{"dataset": "numbers of one to four digits printed on busy colour backdrops", "horizontal_flip": false, "objective": "v", "num_classes": 10, "qk_norm": false, "patch_size": [4, 4], "lr": 0.0011, "eps": 1e-08, "grad_clip": 0.5, "gradient_centralization": true, "steps": 26400, "weight_decay": 0.2}
Rows from block 3 of a small class-conditioned image diffusion model, named by matrix and row number. Rows with one number belong to one neuron. Each number is 500 + 25 x the weight over its row's rms, rounded and kept within 0 to 999. All counts start at 0. Numbers have three digits each.
After each neuron's rows are labels from the 100 images, of 14848 (inputs lightly noised), where the neuron reaches its highest value: "lies over" is the class under the peak. Only what is clearly more common there than usual is listed. The data: numbers of one to four digits printed on busy colour backdrops.
# fc1: MLP up (model.blocks.3.mlp.fc1.weight, 1920x320), inputs 160-319
# fc2: MLP down (model.blocks.3.mlp.fc2.weight, 320x1920, transposed), outputs 160-319

fc1.113:492476517520484511478489493516464493526492493501510492481470506478489489457476544507516508460499525475496515489496535491490515522520525462493487450485488477484476508508517530514512459512545522522464525454548506575541538481506481483449498507452529498507511508527427512503476563491505536463521495486532515466489548453497533490481481499504466519519490475463527477482484520569456496458478480490528499498499477454506534462487480479494438538514483464493522497481511502519510523509477525
fc2.113:499499541521519477472499506512501506555488519474459512485529509515517513502464492504481499506469469507504498460470493452530487531482476493490456508458499511551519510505505487491501481460488487452559503499524522449518476520456501468494504489471498498517512472504553476533557523474432481554453497459500473502488486475496508526493488446496543449546516495542537495469477525515491492469501511518501492494500470525481492524458481528517471476496527450483488534529453495525487533485535477
lies over: digit 4

fc1.615:509489524497534535448522494515521499529514504488466496473538485490499530505487514509526508469475505505495540502500516483533471476517474431529463458485470503479513495489486525495505511531525525484530476491460494488499518486489455482500501458500525476483479500508489500481541507481494493419517498488526509474487529473489506504512495538495507549492468495501497508477518559513516467464446491444513507515535484482511533497491489516499571492475471475476487485505545499517498473501519476
fc2.615:523454474516499563484505493506470497510518548519462490521487504507479505525490553501517513504479526489509544514504501503512502403488486501494482507499509496501488480505475504485500495445487496491486504497498490474509497462498499509494506495499505506539481488510457511496482497498526499512476495475450507501496513553504520497516488519485471525473560478533490510419476503519545523505501498488496506487527467455536497531501515512488491520510501448548498519553473507499488475464415518
lies over: digit 4

fc1.756:478463519486390500501492475497485514495489482501527506486485463486486532483494524525516507477520522471524494517496529458502495500484501502520506517485488550528517484500504531487473525506487479488454485447483487525417548497478449474506488530478510451507508481482435474468499493506494514491492490509496516448528499548485493479506490479502519498490495498505494465489542530485489497512446472484482506523515475474472476521502475470498469506453489458490477519539538482481508491505469520
fc2.756:547507496487501456442479486513469524481536521498540534514487546503472479530478476481509533546488496481537458460481538507511486508524489492480506510485525513515515488500485469496508548468490509500525533493396527491499484510536489478524519509484539487530511511501460489454459508507588519476473499490464484496498567520489469487494489543500508534481477528490502500492535526511526520493486514494481504525553462483509507531500529525499520544517462486532503479481489546509466502454518493
lies over: digit 2

fc1.216:491468514554526492552505475536502521524506518512503538502543482503486472525495514492516521480517491509491507503514520524460497479522499445485481456499483497515489512497531496484500509510538522500504521469512501516528489503438463490491528488504478494508540537477494488526479492507511524454522502498501514483507494516492503460482550558509480472486469511547506508507496492493505480540463523506544522525509475517503535489495492502489503508473520515497528496510490490533519535506485493
fc2.216:513534502520501521488494478489519535486526513538525488493505502494494516485500467507476512489503473480518452465509541507530454589515488453521517501521487519501499508531494517503484497467492507513451527487476517473488492490480502510521504483551493495516496523496522516496490481584490483536521482507502508477509510509510525479492491459499510409511498472519491496497485499494443522490530499450497495492500521477493486501475479504459520499512509475506514520476542514502487510526457460
lies over: digit 4

fc1.440:478460483510519523478523474521477493528451491504507461483529508455496515482500505519492526490518434499533517529489525471495495487530543453465501505472513529487532538485492490488472477528501494517489499459466493513453525494472464492488513480517505509502523527494521491494499460475438519500505475523494513490498476497492510470520493488497538462461515495506512475515510436483476492460464478539538523479469506514458471507496524528474461491475474516471487567498505474529509464463493477
fc2.440:506525509453492499505501502528489508531539529477511502502503496470472507517475495507528500519477525495486528542511492508517493489485503489494498512496503517486440544515480491536508428490513493457534518490508511492509510524494489483480507485463551514498471508497432463479421506452556508432447490521482520536509473523496495465498493465510484576478503517495496480486517469490514501519470511521495482497477483496516494512520517506511511517501487504492495536506510511478484483471492467
lies over: digit 4

fc1.395:494424474528582489530501467536521479509505506449510508483535502485486505517485497482528505445483471506518531526489552479476470549528495438472473420485467512487506513493480465515498471520531487487521473517491483516452516474474486475479511469496498487504521536480499507533528479465483537512450481484489512450503526461486505458488578492468487498496488456522512505495523474514497476498471496504557507510493515451508481481481472521501494504513507462494517529501513484498492494479496498
fc2.395:512472494487508510502505509506495516516485517545554480517515478484489504492505489485509514482470398483530470499490498504528460478540481491493508497491500491463477518509531533522493476459484521541537496510520508480470524497407468509464496490495510496413508486472506488484499499455513519454564510513466501517517502518494450490497478502505490568526496522542491490480486482487475522486455501504506481473514511518473530516511507497517496505490496483496485430506523482482511474513467464
lies over: digit 4

fc1.535:512469554498557474565499451514477475504508515473512504479518521489493496475494522484514490503466488498483526499466503488495476472500499480479498451467432542491516503490482507483502500527514494493472484568455468539507534504484524473497479472484492465473491478527482519479514497521495499499486493493528516502512501487498495471521529505487491535513477482491496464496514532490485485450518498462533525419511476522506483453514498461499449515531490490525524467492472465508470476468509475
fc2.535:499554513485506498523508505490490479496534550506461500498514515494469499497503492531449495481450525479487558519484490512506552461474499502520580486495509502482478523492502492496496501472496522487481462512433520516517503489543492530514516515468481491550518501527427529523493509515495515441504505508429495514513507486511485502480503517528505513527530517535496510508481515530520509499506487495512535498470475496555475498498505501518527460495471458495501491586483501500516488485459517
lies over: digit 9

fc1.644:481507567488498508501537487485494490513493493501504527508511545483494526449446505499509511497495501491522514501488496454511461472503516510510513481497456463514475506507477514506493461492512528519434518461440485529467549487512503490466492556497525479491543490491465513525476495493489524484492473506545511502514497516461487496522507486479506506474527472481488510455546520472492488522560482522480459478532430536547528510517495478452499500486483504504478524555493490482497486538480485
fc2.644:489528508495508498517500490517501498519511444498487528511490478506507511553491473526516476527499455502462531488498489523508518492494502503530493489543508488507523520500525499537473461526499512506516552514500486516533523522477485490454501484502512485477493501502493498489474496493461510521524497474536507494483472431497517530456560489548563482512474507514499488493528512491547467521576528520483458512517499489482506498456489505481461515496520488471490490442512441486517480523512519
lies over: digit 8

fc1.326:506475520525509485518501503507490459502514499479511510469461484491500488460518507451512518492470499500509525510488528485476533496489522481512492453488485475509469473495512514497527493517495486511483537555500477511511487474460509502501485489489544496489495490501466568502522563483510506500533474483509478509536549508503497478492504525458458530482491515486531515563501454511496477477461489480537527503516557432500504544452528518528546491540488492474534466490581500524511518523521527
fc2.326:522546506503509508537503486510516501480483496500462506509495500496509460491507532569499484534493450504454550541521481492504484466504532489510546495526472506440535539494515547531489495537510464451537482494510497478477491513560506486498493500511511515475475498508524524465534510477480529472452490519494500512499505512499441496498496483560542495491493522573542497475492504461488530496488511429493467507497520503479451509478513513494443493500501475496509486444509532507502472511464506
lies over: digit 4

fc1.141:499522505486503503490538511484485491533507511482493516495438477494483519486508495496507511491483511451504506488436492469501510487543490544493505541471511471514473511507481495510453502510490530488503508454533470486478508467479514497523450495528494485490501444474483498493493556489484499512490496504510506497525529490494484510496491519482509492461491528523491548474476446515494482457479417530455515488484488499485470503488498469516517492525502485498520477543512476451509470505481507
fc2.141:487481517507509529510485503509478520505537513498449504516497514518510485500488579479492509514494507510444540523499477472497501466449495489492517509493507473520509514461527499502496492473511493474507453490544506476504454502507481516528489473531493504460487546525484464491557515513554461557472489493519514487493502483495489566466484493560469504491518489499486512506522500483516526511490500482495506488502536515472542498509517509484498525493457485531518510536515483514502434539477517
lies over: digit 7

fc1.138:494439497469479512504508501507470476509482511536495472476464516525486486497456505501506520448485519495511520532472480513498476499513437476448514486478471590524521512510488511508463516503522477497457494502564500531535495495483498517490474488476500487556529497493481541544524465487503421466485488502531508512500501517469494477481489537518477510480543511483500506538476488507502495477516499509493522475536528488500513513487488469498510537488500506509486452483504481492456474513485494
fc2.138:492503488504516521508478493493425485521494503489506507507499531463465496507486481436522496555485509496471484481487518495455495525472533500503518493488496427450466536492509497489526553482488492493524556504527513452508480465504491481492493479529510479560544502490485535496503512515491554492479507485562508505511434429497564471518520419423534457471474511486515494528492466520467505492514514503502425492509553486490488514495497510510497470493432471500488504550498500509474477522498470
lies over: digit 9

fc1.147:512463502502558472517544501506479510474463497467520481494514504485478512505516474429522520453487497484501512513484546470496488551484498510509517476479506484544500520516499477493465436524529509501469526540475507517461523463464539491504494493575514499514539507507475525512538521494516520529505464504479515501512531521511484489535524493471501546460523500531504536521518495530504477488479504506524523512488527511510481537474503524514517498566486486476543571485557501476502504490527476
fc2.147:489526507472501551552511466495455487468514458498562494504503521501478532490501501582519496522491529495548471498493526514538496500522464485559459498498514526541439525522500511540467517483511520565551510504462501533441514505494489514515507519512486527474501502510467510441464506514468520454519499505485515500496468542516533481483498486551476534515470523523489512503478484499461474518504509502480488521500459478481508575461481488488519494508520555502485462538504469522513541486420462
lies over: digit 4

fc1.609:492548536550441511507498487510439555513529519501530550503515505486499509484512530454504500498515509465553469463492532508465502506502494474492512490477499511515485517512462484460495487510493474517520508446502504513526495471477486404512469536499494489477529478479482494447446507490490513450510485502454525464515549504448507517483438503497518510482477475562513500516506504524480501485523479504499478528514489528491479480508507486450521514484504536501502499464464508498520501503487495
fc2.609:521513505547500516519508549473478498476534490528461477492501525498512497473489452529506494499500500498484506511492529523478501558531493491483535510546493513458531536547479487530482488461484477509446517519457477493476498499475482477508502493505522513514519494449466562506476518531515472460464505499511523477487528458508488524515478505485474539498464508511495491470552488499522479480516499536508535496502493445535504527521514514480501496479494479480519508480495534511504505488494534
lies over: digit 4

fc1.642:500488512507585532536499482527517487524519490462483487491494489451494517447457486497520523461484483531478508503482505431488534484499475433505484446476464492484517499500482519469499504522523494437492486523464482503470538486450466490482506458476508463476521490514501495509496499509503497510483493462513518488498493508482524474542552500485510496476500498470483495456531512504487476509477467515529503438502468535496490458506460500478516497498491524486526513521508486495500487507487492
fc2.642:480518476483510491505537493510528511479532447496520506507503499446493484527480519463507510481469501484477460473481499470455467494479490515494535525455502498498482473484506511506507501462496515536540511481501501519528484500503505532465500498506477510566548509487503526464513500504472477513569478518442512507506472492513518503509529493437482547509489489477490488538518548475465507552483487499507516508488505497495482525535479504468481465530508564488520479498474504552489503548507468
lies over: digit 9; digit 4

fc1.708:523451496530536537540510485512503481528495495546561492483504501476489500491509456492517543472473542503537494507508530504428462458479515469513480466500469493492508496510512507499537491523526507478481497516531482508482517463450502487466500473459484509493504497497472535520477495509505508437522469546523513496519502488527475463522536478501450499490484507465523485525483484492532476534497494451536500500514452523450483461461506521485546536514525485562514476502502481489503522537491522
fc2.708:495490507472513497483490480488511532516544454448423467507497512458502468477481545487563503528535477491469487536509493477433517486497488530475453501501486467465483448483467484517506498551494517479494545481503527518544474497495484462516488474468528500525514470505549542504469491512481492594489523516571521479483478518489490519531523493533517496522493493494495492519504493506458530504478504498502506489523498502501508472487517487497457515490490544454482516476476488504491535547514504
lies over: digit 4

fc1.583:511499514573539528472514486519495472510491475476487516481506486470490514496517534509515507444486465479544512511514554476501471487505484433466467465481489488467490540483526502473495475528508500475505493527483492496467507467436511474488522452532495485501515493464505512516551515432519507486518501491541501496506539489482515486520493510528467548423490484460518493538522514505481483494460478476541487448499518468527532473486472515492520491541470456481535472483549489487493468501521519
fc2.583:503557501500503558578481498507503479443540496493482510479477527504523494482488524544476502528464517496523539519500578500524530456450471506495540504468502532491498484497491491519483471466506527503515450481465510534515480507487507486469482536462517516544513504487453517507472499475475507480505492489430498508478482524517517506469511489492502481502532465524516484480504496498525484474521511537505509480512481514532459540497523503523507502498467453518485508511526496499501506482411492
lies over: digit 4

fc1.391:483531546492517506501513495499487486506497511509500492486533477496481502517475522537534531480504526508518494476493492497529493475517501460526462427498484504495492497493512512510505496520556502450467537512474498526481493464500488498513517501529503480528535524508462513515521543467500494451530459487534490483517522480505515482539521516472455561487532528507539534537484492515486466510468505502573516523509551466501508496479487543534538516504482475528522483485553502527493485482509504
fc2.391:512486492467495483498514513511499482565516568510442505493493479496481468479487535531511483477452495499449536525497494518539487500457477519535487496470492517502517508511515497518508471461488541449585496496547495449508419515504484501512496487521498492460497492510509503518504501534486472523497503490548527486505511481470462498500497514544514455540514474550501496501459478478523512496481511428515507490505506534491467507493497490462487485485514511462468515482462486498512444525512472
lies over: digit 4

fc1.343:498499504520462528505498481486459520515510509498492479483484480492485522492455452523528502444491495464518493477483489467506511525509504515509489546482468490512459519505486517487486504514501505507517475412496492496445508475447463494481481506500497511459504460513504500505516551488508516504490485494493507483518534501466494491487447500496505498466510464502488531478507497529491488477471458509482501437470505483496548508487452441510507509454499501485491484532485495547543455532485493
fc2.343:493456521478496513508510488489529514509495478510534489493511507511489513482500524475476504475530552495450479455485536515514510537493495484488463499466495528516480453476503469483489522460511520499528512499488494517516486517523509515493513503506507500556511506522417466497540492506520468515522478499487494493510519527483470521468474479539483443502506483528508515464478452495547485493491505541522515494513514524522460460515505497464478483507413505538496515476495511504484485438465465
lies over: digit 2